Rows from block 5, named by matrix and row number. Rows with one number belong to one neuron. Each number is 128 + 24 x the weight over its row's rms, rounded and kept within 0 to 255. All counts start at 0. Numbers have three digits each. After the name is the row's rms in percent of the matrix's.
# fc1: MLP up (model.blocks.5.mlp.fc1.weight, 384x192), inputs 0-95
# fc2: MLP down (model.blocks.5.mlp.fc2.weight, 192x384, transposed), outputs 0-95
fc1.152 121:121121050130155106114148149167125148119113144147122108178134117096094093128143124172108136117188158176122142140106111101094094108104145123115187137117143127088129130158147141108134130098176125114107117134126133104094135155175123157080125095160133110166159163127162135131147135155092115143
fc2.152 109:193112164149094097114158107107124126171128126130156147143125141117151184137131162095133152098077123130145172119136160122186091180117117097129084121125136134119115158155088164156147153110122099131166090130097170117123112106089179140119087110113144148135119146109163134113139140110095099104
fc1.153 111:155144096114155126138144116148093152168138144138141115090139085104140125114126113096092131138088112186128105097149114159152120123123129125132141101098117160143133144147153165117164137124154195137118103153095117143122148119125124132119142110114078087135120140120140163142112146153108163103
fc2.153 097:178134157121073105128119138166122135121168111144115064144106159145104118149098126166116152107142109125164106105147136123127155123128134157139101140100098137076108109144126124116137183122175109142136172146132146134155134139090147105144114133144133142154144144118150111149109157163132116132
fc1.154 089:131116145124084166155118129160109135116148105193119169172114178116096157133143127110149121125137131140091116104075159145121132130134123115136131106140161167187115160137142155169136118120129117130137093139096082091125142105118115121161131124106122111149169122127149127139122077124105141131
fc2.154 099:117124115057130085107178124102134140123135135088168119113108124145113124132133160152134140138116128146147135150148106122122099136137130154149149144091091127086148114151106090107097132112168127109080138136144147138144106146122130170090146128150100135119102114149127113105141179126148088141
fc1.155 102:139116112138123164176081132135103100137117139119147135100135116111158106130138109112124165169140160135071176146144097119139175100140121146119141121100085133134114115111140109113139114095103144150139123124121074101144081163091149158138120164096134146128105154142132164134117140052151155120
fc2.155 094:128154138127132098138187096096133127137158096160100137109137148157113118133098140144099113111060113119176111137172140132115115158116112116133115140164132105096138159133163112147119135158117153116119130126112188108177152081132122134142134072159104159137121110133126137134108105202105107097
fc1.156 097:134138142094138129113114077083137136107098132140134093138144101115119130135131105154090116064157149164104140120158133133153191072104166119155142153132130159156110114114149096137128096165119175140126175117050130132131108111117131139151103095132127123120116189131147082167167081119149128150
fc2.156 100:118141103105133131094157154133137147157130157087139159104113118131155080149107122103143136161111070105122117120130110132105111129165114127143088118113138138092080127169126143131129157090130085098103121130155177078156119096138106139110122113167115158086128125133086123135089127139157151111
fc1.157 074:147085166184183152137161138094119131134159081161148093136135118091133104131132170119112122144106111153145099153122156136155114137157131103144130104160073101128123130103115137165128152127116137144153168130085118175122135140130121140103137119101113117116111135125122136136152098079137114121
fc2.157 075:094154143090093106128096138143160125094086160096104131114126139134121143157133094132133128112132145118103145101112109096117142127117129135120125147126177117105153117160132116077140135147154130126125093134165111062128116096166128121162137123153148145110151108123135138111130157144114105149
fc1.158 097:166120118072167125141114043131107157100095124144160114113100118106185108133128107125118120112074130143115123140173148121156081160133118114134158134137118140126133102156147119165129118168140126126154068101121117181126145122153159139149088135149140151138141104143148153142155116125127158139
fc2.158 112:048128142153111181109111138116116122202149161085128169154172146126066157146113135135108138146174123111110149112109106105126157113122140092154117119110129119168121144112134191132128127114144099162104142150108109057146101109082112127124137110114134128126115155148120085136096105102150129125
fc1.159 113:156143156147130112130109173113108141143130140146086081116147105129106146117130120128101130143118111142092105127119157148136139053116095136156148101141109165129105116153155116102148129115121106106131119140091135152152102139125162141112091139142143102152136106102142154178127094136138127124
fc2.159 095:098130152102070122124119103130152101123163138127145095112112167193096145132140150125133109147127175085151121113125123128132123171103113131128151181130132119146094123143107154144146119175113144143068089140129138081164126131154174153110138109102147166132088105174103106118162146108089116137
fc1.160 021:137193151149113112135123114148124149139120138123123116113104099135153150103121133142108113111139131190118137141106115089144159176090204114125144111068134117125119125098099132137136178119161120127191169119158101094107103123090158166111153129132149147129156137107172116148110131162126071143
fc2.160 014:117121116092147137118133140079137128130133128105138123117130140121100115137102105132131153117100161059159132106142124164092122122167043145122138149204116152109128105135178129106129113136126153143057090143107166164134136119149113100163127120120099091179122100144100106103141114116114169118
fc1.161 121:137145114112178111145137111136098124134140125141145133124159120106164113114121124124097121137157145152112152159124115169089108101139106145151121136073115151136095098136153099186163150119163162124127083119118145107136084145132139155162121114146092113152125119092159138147154073138137140166
fc2.161 080:129153170134088149151177152122120146130169123104132187134133134095152131125150098132110178103127108138130123160158095108090168121085110107101170127198120123090127132115108114093119117179138108116102139118070112125155135176132095145102090116101147074141128119173093126105152114113137164133
fc1.162 093:117119136097149150138128118106136152108098114139099130138129139108113140125137110117151126102157103112110117142110153111135121097114093178140139136082141135123135109137109107163130100118074122115078166139121123108093117155095102140102163127153163154147115138109147120121151093212160132168
fc2.162 113:143133119139112110112163130143140101109181144140176141100097116139136126137122135131126167140109147150104111110119082107113140125138163089135116113163122094123118140138126132111147151127181158151133087118147152133155114114146126133155096120107076115103147120142118110112135137054094118099
fc1.163 093:170133145107156109136142115135109122110134160124131119099120118151145132140116097164141117146150145104099178129097085146168161160092141116127144120128099152108117122127141146158119132111138145165137131173076126131107107129125113095102140111153130103106096125164145174126107140104100100060
fc2.163 117:080130117168098120146118134100100114161138102111140147145157153074104130116127162094102126124100132146148090135159185123104109103187118140122136119119140128137176115100131119110123125142101107079115122089171147127120142153151169168165126144092106148128165101076138089117156121131151123173
fc1.164 109:177131125141152085133190102129124174154112137156167161140151144137109108120130146109135102111084137131079071119127133161127101174104120156194132139120116147135111143144103170208145136145168147111149094124106105105102118120120140135115083131134131111126162086131125164149126082165129118154
fc2.164 111:154116108136105134133104131171106087115107136163133079118148137108135107144128126121204140155138124133157158109131118125115135135130143137144132120141167143152144117113128088111138127112078150125077151128152123173112140099096131107111162106121114185137126127161134143128139074108091113138
fc1.165 104:151118141111128108142123160147154149133161085127137155097119148120147095113120123152077175126126154126105142138121125131107112125138124137147157116081089160118109115122124132157150173152132120142123075116093118134117108147117142143126110143120091113147132121106137141143115088129119099133
fc2.165 083:073117114157097100075141114129138106080089108144097106125152145147155127122135147139186160106099146161113100167125135134120100141138095121147140133172118124126113172163138154144130111140116118118138116131137106153116121150101152154053110113122132145107126137146134153141159138119141164118
fc1.166 064:068143121146133164113166099126138179137111102127119128064100125136117139130087161098116111112109073153143157142126129161117090136161161130142121136140123115133116130138125115173138117143158157121113150109092118140141171112121128120128127126150104125133102116168177128128163140109065159091
fc2.166 068:176117139108104083115085182154123081136151132134138135171158135106140110126148102163122131134148193107107099115111113097135166107102118131105134121134120126118138143144132146087125134111114113147138128152142133098122097133138109133134151131109137113135161131101080137124087127140171098153
fc1.167 095:100129129197124103137153162058089109104142150117136144154117129108165161142109109113136108104124163101117157131164158159137149131108100116173131127135134159093118168150121132124158103146144116111134097141080158122092124105151152129143117113107136167138131141111084107139136113136121078146
fc2.167 098:128131115065132137153135124195174143128117114134127070140133120139142073138149121114127113147133127098133121105121137131155127149135091129135147130120121115111136115090139123127145122137143133112132177158163088104146160149109074118099115095096106105148121100162174139097099168120142168131
fc1.168 082:124136135154130153120161162137136118092123130136158128149119136106158160103109142144126184117095155158132101149173116077144133124083135114126122123145137235149135106149117103146080148145117136123138151108146126080134129164127156121159108112117082121155141144137178111073150109139086158148
fc2.168 081:116126163112110156152076147098150091156118094132155118132126129118119092127135139102167097120114134122118130156147117165102154082117126142131086090118128224134117117126140138095117116134142113139129150120115153116092192142109130113107144121117115167091128163116137128068139124129093167073
fc1.169 100:096135124119159076156096099152136164137127144142129120146183123114087102116120122137171139131104133173122107104103080134116084105096149134129148137153130136163138111133133123155135138084162124116079154144155154128138132117156129129121138095137102113118131109151175128130138065155117123104
fc2.169 098:111119135122159145112148153131105093166127142120167126114115102119147103134127131125154118143129085128108135135141122111125136117156080128127134134126118117140124174158149148123164145136088151157168119152108093140115086126106116168083073100109137117138146142137141090113079107090085146154
fc1.170 093:102141137101143108107137135176118125132147117143113198089125124112115164148129138130133130109121139162059107094121105144147124125107148120182117157151133126139144107156133130136180138115151098101169116085132110115147059086086144164176125102150122114127121110107083148097130092126108151132
fc2.170 105:126118159140109103130118133144141165101138167115142115096132096126157140130146119111119104154099125084149126138123120104148160133101101184108111117147118130142110124104118105144081126130071147137133184139126149096150163132136139157106092119140136117151134113192153145177117126131138124115
fc1.171 096:105131078127125098185122175135150112152155143108162062128129142097136166120136111163164095113146179109147131156132152158137122119100125137138177120122121150106075118119153129143117127120105099121110126105108134156116132091169161133124148117177147140121106142169097187140139152132076085178
fc2.171 092:195148151085156126081102127105117138111076103134094158098094109118116117151094097102103146149129093138106115134142137111140121154143139078148089152121114126155143145107086110125113145116144105112180116131139138121186101113134114098085150145101135123113173121082128112149142124150160115133
fc1.172 090:165144083151155107150132165176139115154162087130115159105138131085131156112147132180098155110163127146112159122144084117116125104109118126133140106120133134116125105120149128144139152134158126122123069112130110122129105117137163165164078106108128121124142109141154131133142096162133111118
fc2.172 058:122141148135089139129098114105130121117093118118135152137126149133117074138132134096115112148133170116078149107153135146106107143147122173120074128146128127111141113101079101105139129139119142139102163160157180162152165174090089132115135145134135135182105110139157128141080124117165121107
fc1.173 092:135135150067102179177155158130146118118126130122135160181108144118163120121145106134095133135095173117121092123124141111128110103127154142111130084124165156126120158123154143195155121148100162144082078133118123136123137118122135143156178158164091165140110098120117133158131106107122139169
fc2.173 108:087108124145133094114124099114087102108146165123101087093160107108158142141109135152190146118164121109143120131114141126132164125116110127174134152121074128145125116156084117097112104140118092111167171129107142137152094147151116118083074095120145115117138115143151156123130146156121117139
fc1.174 094:121128118091116110155137098113133142129155132147135097122172111154138132129135107109124126141120125102147134143127130124165120124108102143121156106104125181113093136120148126148134139150119151105118143149049113131141123141146167113141120114131110139128159119103170173161152115121116132112
fc2.174 102:104131157168125165109111166107089127141126107089168147125090149118118139128111161134101153112122165154096142178163115080103108125127096131119123141151122088106181128122092089153188145133135145128119131134148158162084151107104132149112103143152110126146098100140099095113133119094141113106
fc1.175 086:132115136120141151137107136124131125085163135149137097151161146124146189159058084146118091107105132125043126130137091124129105144132161092143131097101122150121132127148148136127163128141155131134127143130108096124095091095137140168143135137108129129138132133151142116127159126104127135119
fc2.175 078:123131137133150106153192182121107144120121143137156142137137119113140093135169094084132159140199134152175116104144164151124131125121107147149101144145116113158123113110089124103116145107106133090115126132128120131140116149122128101116138139144117114129135141153095127127089134136121129153
fc1.176 112:131158164130141158132160147134156143110137126172117107146113151097110154120118142181196115158085081157110164151138112120136140062150120128142143121127144158119072110139121113130121145071104150097078120114142142139184113119097133145127127173140103126161127150126114126131090133123102107137
fc2.176 097:101113132133113141161074130145130125163162189064092123129112142145158112149109145125078110135124117129082099105144135152108156114137136132150110128099118133116143114095132148121143130139118167131156154141079149108115151153139154113167122102120110113110136117114112134140102147124117132088
fc1.177 097:129159086135097129141125110142125131128114154147151160131173181128118087131109134127114105125177144126069090145125162114113126108110078109179140154119109139138135138141079152163117144102176127118132126133115139085111110146125135166182113167124129093119160100108181151148107151152145104103
fc2.177 103:114126139116112137102128116120130120088137081171112125137133101121113165116147130144150201202133160109187148142114125125155135142130149118154140096132120118118155080104175115108138088099110076141152104125079089171129150144095131135111138117119119150096091113133080158113148095133103159137
fc1.178 090:111151074093101127100174179143099178125097163173175145145181135159145089067108133114084120130167140154108122148127133126139117166108141083156146106117145150160135152146144156169131159106137142125140163114122081090146118123121145153144124149138078094115159106130112121139133117082130155111
fc2.178 072:177105151135085138127129151110154145141084138084092160121113168083142108128052079147112166148177179118147137095156093154106127113147128122075120122130091135123115143107124082084126110127163120119126121156114164157130155142124135105115147135093124141118110150093105137127065115150128134142
fc1.179 042:125155119116097089101101143140135129131138100122146126141134136159115133140134145094091152116121084123093136149122118092136126171135136118131161088106122109127067098128065115137148170142187155117138160122127134155102136120095161134130148153137150113141121147135141115149156143125105129122
fc2.179 040:144129097168161159155179125106135138102125160139124121109091136094138126121120077139151109124119172122167116108112135159145120084121128131118112164155145133129169142128196146122128095125109113142113137127099119093154132126164101112145138121113088134121153103107128145115099113123148115123
fc1.180 107:144143127105120144099170137134133128071114163147136112113131112098154092122120135099110158119091102187110126138140180157135133106121137094177133168129138071112134082092173111156177124089092143134120144125103110112137065140107102164125107108131118140124142162092139139142181129132129148114
fc2.180 091:108156119137139122117093122107139161155134132154125158087127133151147148127159124153116124098133123102153124079094118080077135130125133165119103144116130087138106140142113118094136100091097165129152115158185136182161100065153122143114138181158117121142132107128083155117158106142156147152
fc1.181 114:107110103118142135121122119094138108108103100147135139145170147079088131126143131100097126095104138186099081115166155102133147122146133096188164082089140159151111127119153092118160159128141147098130117095141114123146103110165170144181100078110108118132134119098152102141183133088142111169
fc2.181 109:167107120117103144088166106130171140110139178113102122118100090147132116125129093151117189146182125127126164131115097123146125132085134105102099145138131123148124122114138107154131141134111145162119163139105128121151143121067094150108102104098132148131125183141133125151143110158197140102
fc1.182 092:160145186066101079097117132136173155138156121163108109151166140132069148117117131117104131118121117155146132137081170143166094149141130146108130132132106125143071104141096149117147141111161077112155089113092138147140137118139143098109090122175110124135158103107159111137121118115129159140
fc2.182 088:130138113150187117161121157071056117112126152104158144092093136103169117131124119156134103107176164122086114130160133144090127132092134136172126137115124112110142142148168103172134094155087127119122164113149136126125100115142126152124132122105129110151090146196111168133162149131121094113
fc1.183 115:122115095108206156083147132124108117096112149116126125102170105151142101134142177108127112157109147138162167102111103131109097125131138131137144092103131104116104116145138152153168165101164156149098121129128107170128135121093117159144151076141074104110086118152144152125113119096097149124
fc2.183 107:121139121127147138131119181085093136159133114129119157113161139093118118118127146116155126132131076144152122155106106141101111157125106140152098111127118130107130089141105117111153113124136162101108110146147130148163123126128099131130169094140140139079158083105121136125090133148116165149
fc1.184 075:164085145149123170114096145143163119105125129124075022115119103053086159127145102100130149115183153147155147121110114125108117136117121132141152104126123133125144140117135136124139086105119136168138097105118136131122139124141138139102153170119120135137162108107105133140125149110136173121
fc2.184 081:099145094084141084143155122125067137131139132122166196147147145202141110130126162164128123145079118098112131144146169116135146132147140125135100166124127113140115150140109094116105159144111094112112121131134122130129101132111111130137114094125150138141107167133124130122150123125104082152